Weights of a small image classifier: norm groupnorm, batches of 256.
Rows from block 5 of a small image classifier, named by matrix and row number. Rows with one number belong to one channel. Each number is 128 + 32 x the weight over its row's rms, rounded and kept within 0 to 255. All counts start at 0. Numbers have three digits each.
After each channel's rows are labels from the 100 images, of 14848, where the channel reaches its highest value: "responds to" is what is common among them; "patch colour" is the nearest of a few named colours to the mean colour under the peak. Only what is clearly more common there than usual is listed. The data: short English words printed on busy colour backdrops.
# convs1: grouped (16 groups) 3x3 conv (model.blocks.5.convs.1.weight, 112x7x3x3), inputs within the group 0-6, a 3x3 kernel for each
# convs2: expand pointwise conv (model.blocks.5.convs.2.weight, 224x112x1x1, transposed), outputs 0-74

convs1.96:128135119117119127143125137171112119045143144114206120113159120116101136123170145095175115138111138143134130100136107141165108044211115136155092136136126145093122137042162100202116177113101
convs2.96:169135168072096116110048148114148175078131136105088196163134127082111148117143195111114161137087108116129156160164081104139188095139113121107151173152093139129132194088148054137116107139157191156126119115121139192154107129147
responds to: the letter k
patch colour: grey

convs1.18:084113102104114138133140122056143192196108070118149097135113121142129085122140167161143094064129196163099147096124171139142125153157048163091094087157125125093127125124140123127173144163164
convs2.18:147138159095152144066145122193093123139137123095176170157138117100153109194138172122127192137149148172137144143126157135136113134105185139147151110106119151133135172146131140103133161120147029112116126133161134091119132103255
responds to: the letter n; the letter m
patch colour: grey

convs1.16:129174148108139182126082074105165138112106110124113096145131125132119107163147132158081113158199152085163147103077109124184160125057113088081077162085132123176140102128117109069099122181120
convs2.16:101131176096155144152111125148119098155146115124050181088143157115147081142162151083150120132125094091135099147100190161140129104142151164095111221089138161136140147168127090131124140126095086111130126124107060091154160147163
responds to: the letter r; the letter m
patch colour: grey

convs1.51:117157093117226184143129071114143121105148154171073092121140144124121107185119106121151144178180111086105142136108115168184099163141156131117095123167091071148123206111132102138117105123118
convs2.51:092138087133172077106142123068138097116126098065141118103187137129114148144130052178127100129115123154127113127141168135137146114115078129119094132166152157130116084073126162148118170134162130163123120126155194109124134104044
responds to: the letter s
patch colour: grey

convs1.105:095144085087146074071148085096147131126162110102198110096170117118192142096180133155163098131143060137106062150088126152144193153127122128127127087158120136126122107109188125116126113117075
convs2.105:085125113132155208193169143122113141154119155117235159079140138120162147190110153139163054114110118147124124144108132136133146178095151118115115116131099074132138134167129109146121109105134173141132120122144073124139099159150
responds to: the letter e
patch colour: grey

convs1.21:132112144095207090093177111115110158189164069176082109121108107090207092105153134111144120122100046115150099097129134151116150144094155115075173082118151120118132095136123143111130157107104
convs2.21:154137126105125130105200122064165175078139142124098121092183124126110130232136193020113185113078097115132170137135134161127143153111179136208177148052128108131139173147118156074132143116111076121131128130070093077113105137096
responds to: the letter t
patch colour: grey

convs1.95:116128113107115111126118107138092179143135168160110117185127146145116123125184148133102147154107128138128169125150123106172071099138061106154159068182221083072185133145145104174108126153176
convs2.95:140141116084172119176042141119126067139135135137197142116109109075158134160133094176114158127151147090128135156135117090129127128122098164109111125129123049125121111171076131115117135122102088111124122128183167187104133162035
responds to: the letter o; the letter w
patch colour: grey